A small class-conditioned spectrogram diffusion model, trained from scratch.
Model: 3.58M parameters, log mel input, arch unet.
Training: adamw at rate 0.0016, 32100 steps, batches of 128.
Data: trained on struck, bounced, scraped and rolled objects made by modal synthesis, 78125 training examples, 52.6 epochs.
Rows from block 7, named by matrix and row number. Each number is 128 + 32 x the weight over its row's rms, rounded and kept within 0 to 255. All counts start at 0. Numbers have three digits each. After the name is the row's rms in percent of the matrix's.
# convs0: first 3x3 conv (model.decb.0.0.convs.0.weight, 96x192x3x3), inputs 152-159, a 3x3 kernel for each
convs0.0 099:065160060119140088136129121032111156070162161058100170077101120124117130148103070130089153087140070116151069140147112122118138157114165139179127159199157135212121164139136122060132160098156104131126127103103134117118
convs0.1 095:000246088171158110255059097074149081177118108238057128052170147123146122145121119111068148104079120127106103156124125166107125167073142134069127134073133137055120167134128149119124125107091041154157075156156061165134
convs0.2 092:104124142130153148145158150165146106149155117107112111091110111137214175124153125158112141100126161158156173176159142140153118104144103126113134093133098126072134168179215052086069118165170120133158171125151104127089
convs0.3 093:164102130157104124202103137154108101171096123144099128202114122194097134129108119139063117158121105160137100128174132106115112092066099176000117183028133164036135198159130105136138080094121221113095247148099255155091
convs0.4 096:178120139095084072153105111145170094144153084142145103122139105159158149118113115075095065113155128093113103114113133134110113142091102115086066089071054131110114174148166167166147133155142107144122094110073071097078
convs0.5 101:130105139127110131134127125137148154091102089077102103146122092131146142165155134128119115097105073148149133135102117142117113113123123113114107106107098112138130147161170102119087167159141087152099126161140134133138
convs0.6 092:105114172126146192098125100118113029115068078156136140162140135126170082063133114173198164175238181131148134112089107174096141142118173152147128176192195132165127113114147139142168131147126132127160112110137135123142
convs0.7 094:141114113106099112128123129095100093083100096111134133128102110142123166135120125130106118107101103149132136160153118136139120138165146115103111126126128121124138169169156100117098130118137139128124135132141129128133
convs0.8 111:168170090126190136166132154190042176121124100124177193102078180110178073129100136168160067096138200107125150126082087126107059089136182107053154103182118136176065130129130080101179129115118159091109143115138108096146
convs0.9 095:153074120156093154119042125141178107083161131140199149147122167078047117168102122165111145122139113135136136082083106153183146132139131116085148102072104103081102053098103147125130113127135158113162120075117125097144
convs0.10 093:084112142131208184100153150099109117146163139117106106121076108182105148157088135160143211148130149137104117145115093145130128154109094101184118112199149129201133132111131121119121134163167171105133173126144155099123
convs0.11 085:136104103119124123118154117113103076108112076111122086158139108111193149099171156086112165070093096136126131112112156117103191091089175191149135152122089146131093156156132128152137112115091114145108108162116066143082
convs0.12 101:155104165111087098146129160101120092031111103093073116112125164101088066107134156194119160189224150193188127147100166155065184143124169173118171188174149161125090141168115119095115159135133147134158152151150146167142
convs0.13 096:148164132129105122167103200143121125144141118104079088126140173114120125139163141130095171162150189119134163127144107098069069142114117185158149145145103102138079100099074119081095074141122138135095091134091091158116
convs0.14 116:109153095159183131099147081119142100111124136088098108137163134083096088124120116120106120123101106149104124105164098112135061145146122093106121130123145132113129134109130134120116167132188160103134118136129110182131
convs0.15 091:141126166142077152156116153113151200094162152106153142099191074081203056092185051089115113125147127130141155172213139172159157187157126121128128113160118104170095123120135130097177155111150118179120108182142103178126
convs0.16 094:067087121070083086135177123155085145197117102224152142165159201152140134127142151207110170142122101117115098122228197085200122085152104099071113138094149083094134119084080138123106113079082135112111175108118150125152
convs0.17 091:198142090197121118162160137149207182113191186100198158082171106083193142053190123135098156147099139188151154154132125157137137157147116122097199122099182097100187159131116162100127122062094139182159142164162138145135
convs0.18 104:122093116123105118141120142124102115136127125079076097150116109122115159113093101121130112074084057094102107138158137118124103143129122108121105097115110110111118139115131098101111166137141149073171140120165122144118
convs0.19 098:124163090128189134113130173157111114121134129151098166132091125183138144130168134168161138080164095132155135101150126093095117152126123137110170176128172131130137161193139113050134118140131133127134164108118124082132
convs0.20 095:092091114147098108124117163098131139129131116144149124131131089111085042141140135170155180142164151081159125098133127169152155174112139120126155127110156117100131113078111124109118155111141131137092087109100110148122
convs0.21 099:128162128105153157091193196141110124183175143168149152179123183138082167182209155187197155089251116181108168119170212142101156094097143100158132101187121118137110129132113119123134142114118113105159124181146042159132
convs0.22 106:154110108149103097157144128178225189101154105130118087173158133068109127124037151114164080087080152086136128122121157216192127145099079121149141094096071114149087159074108158078131143147132148115146107175169090093141
convs0.23 112:093115129100123147120117166151059134151052121158088103092101157139164201147161146060092072149144132123120119125091122121122143081086135109110109101119100129104086079109100134162119124163134092110128073088094112129124
convs0.24 087:122114124150124110145129140088106140129132121096109103085124121106145120127121139157141151158129157126115122135106118143131135094107098104113122156109148087094105200172173028059055146127132141138174125140117135123130
convs0.25 091:110172157103164128078146101139162179103141165100144172111115120106172155121178148111077125140108158115085127129091174151077115171102160179222171140180137150213173102130124137142139154133143173182117121174116123170113
convs0.26 097:091095152129103136141124100123144073136142105127152086130149186118116143135137134159169157106104123108088137116067103148117170104099118107129116135164152142181140093130116113166133081126091131145121088109114098105104
convs0.27 103:120086162146104160115103131148075140149056149163053138115101097131119174159130131049135149049102095084191130175077125220107136165090147100123049137134103150142111120116150152091134117120159137112132139114138136124126
convs0.28 093:152120154129114142074103153140122140087081121137091151154139163142138146184162160191182205099111131149175180100177120095194128105238157116103126126107131133104163107088112123141131094105117113120147112103114176073124
convs0.29 102:116092123112101108099103107147087091164139148085095085123113138114127113151137133112137112135145142147104167192139144147099124113108132099114108124143149094104143091119095151155131150178133075132107119143122122145139
convs0.30 100:126167111158161090097161074079122135063131152101125169110153133061202107118142139143217200110082188114132126194052173191091173153092150159164090155178074179168115119115133125076155085113139088133113095157145078126135
convs0.31 107:110117108162165162103162206112106143105068077126119126106101148144139174150110178110116089155125153139101141101104104148138112148130120132107120109122158077098141125129108205077028104127103130110139128125107126110120
convs0.32 097:082092153092126149089139149142085091176151093162095108140086136154107157174091187090105071108190091099165103152106188134036157191032193078228086079228087065201079157169098094122089112149103141096148114145166095188156
convs0.33 113:156109120119115140028078134151144106128134067124132080171147121121160146139123115158134090077071064153107101201112102186139096138126097194151156138123191120127132034065131112113139123048123082124142047126102043091136
convs0.34 109:180122222102058086142133093176126123168101112168136064141183171113177139070172153112128126110112143104054112093120194116132141125160135160145121149140122156186149149090117107140122096215096152081028120061063176050114
convs0.35 090:129144085036104082109142102120185154130160141103157176101174115135169119130152082103082104216170156158163178209154125154126128131137111141110092106093077138109078078115130151148150104116159171174117150129098164160102
convs0.36 119:109111108126151128136176120148126116127119145133127114091121141099130145133165190094103123107112126112106135107055102112103131131140167147094124162137130167156135097121087151189122111144110107162080129181137108146102
convs0.37 103:124118138146162113092151071085110091140130049074099079117128053148179069059101084130029075075072113058079110107113131093098138109117118165127171157135147134124163149178181095071082153102124126169112110102120115108153
convs0.38 079:139140153132118143167159139128160166095074150108092114179151124071047082125029127146127153098098162165093152132128108183120129168111147113131097130174136119142153134113126126035131150160124095086101092155141159185164
convs0.39 098:131099087075140076096136081032075092068148121093087120115073073125105157146092157130084056136131094123130109153143163128104098079110090123130085048118085064154115164157128115151129131130140147110108159152162082126130
convs0.40 104:118152075183145106134143080107086107140090067078122142124131139134129155140120138093109128176109118104135118131091122077121139109126136122105145162079091125099132131107109041122167151111076097093112150142130111103127
convs0.41 084:105201102069160099125152052077108112109061119100143081137143149083036092133135092193181116173176107093142072129144082083156082083093135176141165162045164169129126091148136133065094158113137127126115158105090152148103
convs0.42 100:094101108100109076106102098145120109109101098129123118167143145142107115155126128175106144115141127121089113107092145132106159099125145146100149161123191134116169085132096133120126147187127151148117119127079133119150
convs0.43 090:146172149136130125151165148091122139101119129113152144124183072121163084131152080103105133146105112145121116078161133085192139082197130142059159143066180122095182168160173158140162163061155139096127163100135152091118
convs0.44 107:107131100148176130133195157191130175162123181174109148121143112119111124092069086152134082154128158155111162072112104055094085029089085086077122126114114149110143132136088097084098129131123145105133104106160106084113
convs0.45 110:135086090152073138209126135121157119129155129151165095076088110125147158156133136117087118166139162120129137137112118121072119137103130147096172081054114081098104149116146163143154147122082086125122121193149094155131
convs0.46 099:134147124017154243225173030091115100101130122120058173110111059110140157122051115071113094107109139103148135143153183165105046116089188073095160075088111173126129119146130137138140156149089155135124126108140127136122
convs0.47 102:133142126059123154115111102167138146143078154109122138108174114065130106080184097097141174165046132104096156143208122077221153048169141174122119166102151159135151153101140142111143128071125109130116134150123152177127
convs0.48 090:163121115110084109193125127140149130064123126121123117134122132111157102112101134183125142089104103120089087120089115165114147110121130152133143106116152146170173087122092119109119071104094063113088150148141105120136
convs0.49 095:165168054148125074136106059097152146104161147093151116103081131101160179118128189145093091123091121161140136124122143174166160152161118182117176153117117168138144105107131128157151130141127109130122088128084133151121
convs0.50 095:089081074041079082150131119093036126144062118162099125139097129149037123139137130121168152149192142107185120089174123072153099124183132190097141218044096177075117160141157129143179109114148137079122160110106079112124
convs0.51 103:129139148150120124143094115179147143123104073113086105183123163143136163164095126132126127180199158185165154172215165133148134122143126181169134167159119114110066156141126058000073165153140166160161083092058125147141
convs0.52 113:147103129120087114136078116150158117141134109166129114106140135110131136185161171110110125140152137162142146149107150115103114114086132199176173158139128130109115059100077112169117117152148123178118139171137131168134
convs0.53 093:136112136120068052056087147199180100218181068168156124106067106146120135116130142117054212112126169112105170140137075139205109123134087099114109086088117074100128116141067131139140166119094114123130063091113106117157
convs0.54 074:160111150123094130125100148121144117127114100117091092140106126133088144131091128149117110134142132149150151110098102102080088137100096145123124161145130178152131156106164141118143161134154140123104177179136145143098
convs0.55 094:149069192140088204114130133137081095099100133100082124104113142142219154093131111098099092085075096089078091138058153120066186130111154146155088151199099166217125101128098119135111152156123080184181119164179100157152
convs0.56 098:103145102082124103119151106166107076125120117096116099146169175072135145095160151155141050148144121159182126158124116142125093164120126114108136129138149117139135117166133187165165135107143124103117153167179109109071
convs0.57 096:101099123132117118131118145120100130096084104138136164122110135161166169071102108115100097130162140121121123124112136142116120142129127073095121145125132122134146161171156040061077171154139125112131088120099143157122
convs0.58 093:230191046151137096116125149123129120110152146100159158177147078143152113090143099150134135132164130129104090041193093095202113101189096128168081155183095149190107125081142121142116085172089175000226170000210146000200
convs0.59 095:104139158083123147113130157087071109098067100138068133139109128134058114140073136104123153097146101111107159104149149110117097106158122138131118131128113136115112096138121134145125123132149159140145119096167122126131
convs0.60 105:134101117190140136159127145127128127143131144124114105158134116119107096153160137151148137122112081143134114110119115104111076111111132129131124110130121108122112124112132164160183121124129122116109138131135135150140
convs0.61 110:149005102117105088102185079166066062155113104150127125180083138115088086130130124206167174099034060156126121120079076102122098050135107175106230170146182142044167162123122176156151093131116121086178182145166135140099
convs0.62 106:097077082148093112123113099116126117096128154111145109153152085090068201160177089047170117146055101098136132118111132072156187107131111105152146104084120116114129149110112197105102139106140110153116138130077148175118
convs0.63 102:021004155077113107000053095149153149138113124103084130138078162090105122035110137043181124073143097120169126188110103117093091100123149072074121107085110170135116155099148121080136165043131056123113113106111151147145
convs0.64 092:145249151098150106082088119162204136155200147152148123097194159086154124108114121131207126099187137123198119114123104128110087175061099113222101122218131123225118077112131131170122129189092120126143110076149069070155
convs0.65 099:113139103226175174112028125166125160126079125158087126126157156156123134182147152107122121134151121148161142133122146113160178171045153122135146130125158159107164141160145138159111101105119121147139115134140079123141
convs0.66 096:159151081097084053098102114142100113167178145140125098143124134099118083123155148161179164126145134089135071166119151136080130165123156126138122119067116139126121089106100120143147138131176143143160079130099129154159
convs0.67 093:098113120118143106100100092112107099114166125098131105154143163073100039158154148139122132186147161084109091091107115112107093142147131092112114157134167087129116182174161067078079204163173128130167039078094149134130
convs0.68 105:090129130053135180138121121117108141105125222080161140111113153133118098109162174045121107115108168179082076181117089084087115082119166133105068099148128071090112123130095151140111082151139146119120117135124131140141
convs0.69 093:178126197113081093100094141202076133130107127162159120152157178131143168113142107078071185144118144081068071133106157082083114118156115164160102134144128133097090141208159128123130134129153099181142133145167094092124
convs0.70 101:107091122106110124038153083152137145127132116155090091075109182139145174208061107085138052134156069149152113059085075110080146154139087112121087094128128133107130061131109114187152092165125092158140145154143138112135
convs0.71 100:079073109175097102099119081096110114079113129130183135090132153086107140089142117141088081188152161098091115097065122112088149170117097128088088177119144171119154122178138133165135121134140138127151088079092122107175
convs0.72 095:143102098202184174134112128040069124090164134106185102104111099120124133106137109098080115089110127158139154144068181136147181104174096099168174127185167106132123158192174175203162120102141093164098160163143136160150
convs0.73 100:130109141141103127127116135110142139135171161145152127112103082146131098143140173136119135134113115127132107124123127141150169125123132140149152105125111110147143130140154164163174107114133097137091108129127138156150
convs0.74 103:134188146143175145091194103130145136135128138121183213132195188131099164121179149094099071104116116130150143125083144129131120111255120071218028123101105163005190132226136120174091146161144109240101092098114169000058
convs0.75 109:162158056116140116108136119092114173072128095109081094148131112098096099131110136144132127115133154131112129096121135093106135125124116118094150131088123153100118130106137113118117128128106137139130103108082147132138
convs0.76 149:116139155142136131131165152220147191221144211214137185139116146169155158130127171105117146079116156092131153076059066088104098124136117076044066075054064079053077086119098125194152141175153089084101083100123105130140
convs0.77 092:070043139139161126202187150134188122181222127188255127096087127170109112152136102081177159095200142110174117187149120207128120205094130041158169048138174057139168093125111126149106106176083054169123091143128064118122
convs0.78 098:141024105163119179178010149152113126185156184188078118095099059167135147124108127160137155072057055121141134112134119125115148144113141126137150079105125087104109090099128143151150136118145158092137134168144119149075
convs0.79 091:080115081100128116054142116086140110089145117097167132153169150111146130117171176185130128134076080124076113065089087104124096097138131176141170174142145170143135159142165120105110131091131125122162144151193109114138
convs0.80 096:118119134157146176107087109087109093121160173141150145111119121132123116154148168108095107145125137132106122115118092142159166182158176115115127121131128091095105117113118159153176129124135128122144110115107134139122
convs0.81 093:107090160110120181117116146091109086067069050128141112109123068166161113110140170143147116144122107140096108138126142160153128142167138102138110086114082091103085086144151101134132086052079168192100143178108140159110
convs0.82 147:089080087077050095101071103140152098110095096123106096121102089094103076115134119121139154127136167091108150060057067084101099093102124161123120162122116134102110105118143123167142157177195155160132105139109140174133
convs0.83 094:147159139155173137091100108114126083099124092104137138123102102183135160120131104087092098137157130169161163122089094147134148173151152154113172135134146116105099089093113193192162146134136120151147121113121091109108
convs0.84 122:094119153121138149097144130175041109133049139136048131128135198138177173117145193119086081043063090109130131100092087117109089143128124161116191116124166117135175097102073120126090150117119050106079046089106092123130
convs0.85 098:116197133101166108091147103101149173119073150092171120105080131185072191096155128088137110184020145136128206089139132121152105113115127125183139126136167135160140139078134125225096121150134155132104075123102115190123
convs0.86 096:089152120146110126135108128180152144180125159119106111149117142159128167091118145150212163128168108115131092103078085130115108142111093111121113081077089131157148125164123075027097165121133125121113120109123109104111
convs0.87 100:131107095148155093144147109124098153117108144098125141106078108119089084133122109117118115116128159087164105194128162150131179084055108091140118083118076099114117134164103191234153129137143119116130112131121194177179
convs0.88 084:072107115080091104095136130086106136083096135087099144096101143120081132146093148138090100137059098161064132058190123051189119027192116216124117218122137182108144075090091115104100100134147207107084223093080224093082
convs0.89 123:130134132085087087102082103127123146147139104117075050139145136083120119080124129156151136121113158083129162095090112089121126083074093091131099075102066065092067114077130134078127193086160125099108094073073151126144
convs0.90 100:157178165153126100127137123154093099155154117099114107138135118101138106136113135186073171127152134158109174080169098088203142030195110146037093178090113149077111118116133111085141170117184132092116135111109134119097
convs0.91 092:114157136143151152126115084160157156127117149137179119119166144113144100144130120101187110124078096130123100148122152128150111113107108126156153081081091109114148112102118113183139118143140177101125150115151129142144
convs0.92 088:161135152147128125098098118108092112118117145136134152170145132147123123087119110118093107186151155131130134113083100134138116140119092137135148110132145120108133094108102206200182094092104103108112124124156127123125
convs0.93 103:046082149081060113103136160128119098104101119122149081121143097139188161155151103202085060165100079142063121129101121154106109147162077155162196129174164122162198117111135145099203122095121148114123139111139154074122
convs0.94 100:180104177127153114071126159120149135132157117100121167073152151200099114194109179110109101195176171157131160084176129090148138104135139135117119127145109160134114129075116113201153107130148137139151143118135165147145
convs0.95 094:150201076085172100099166080141150142161146159120119099197131111214148103160124082171164118182069135199068169067174144058166125062172108207136183189121164196123161124087127104109111135134129236150132192158121189124124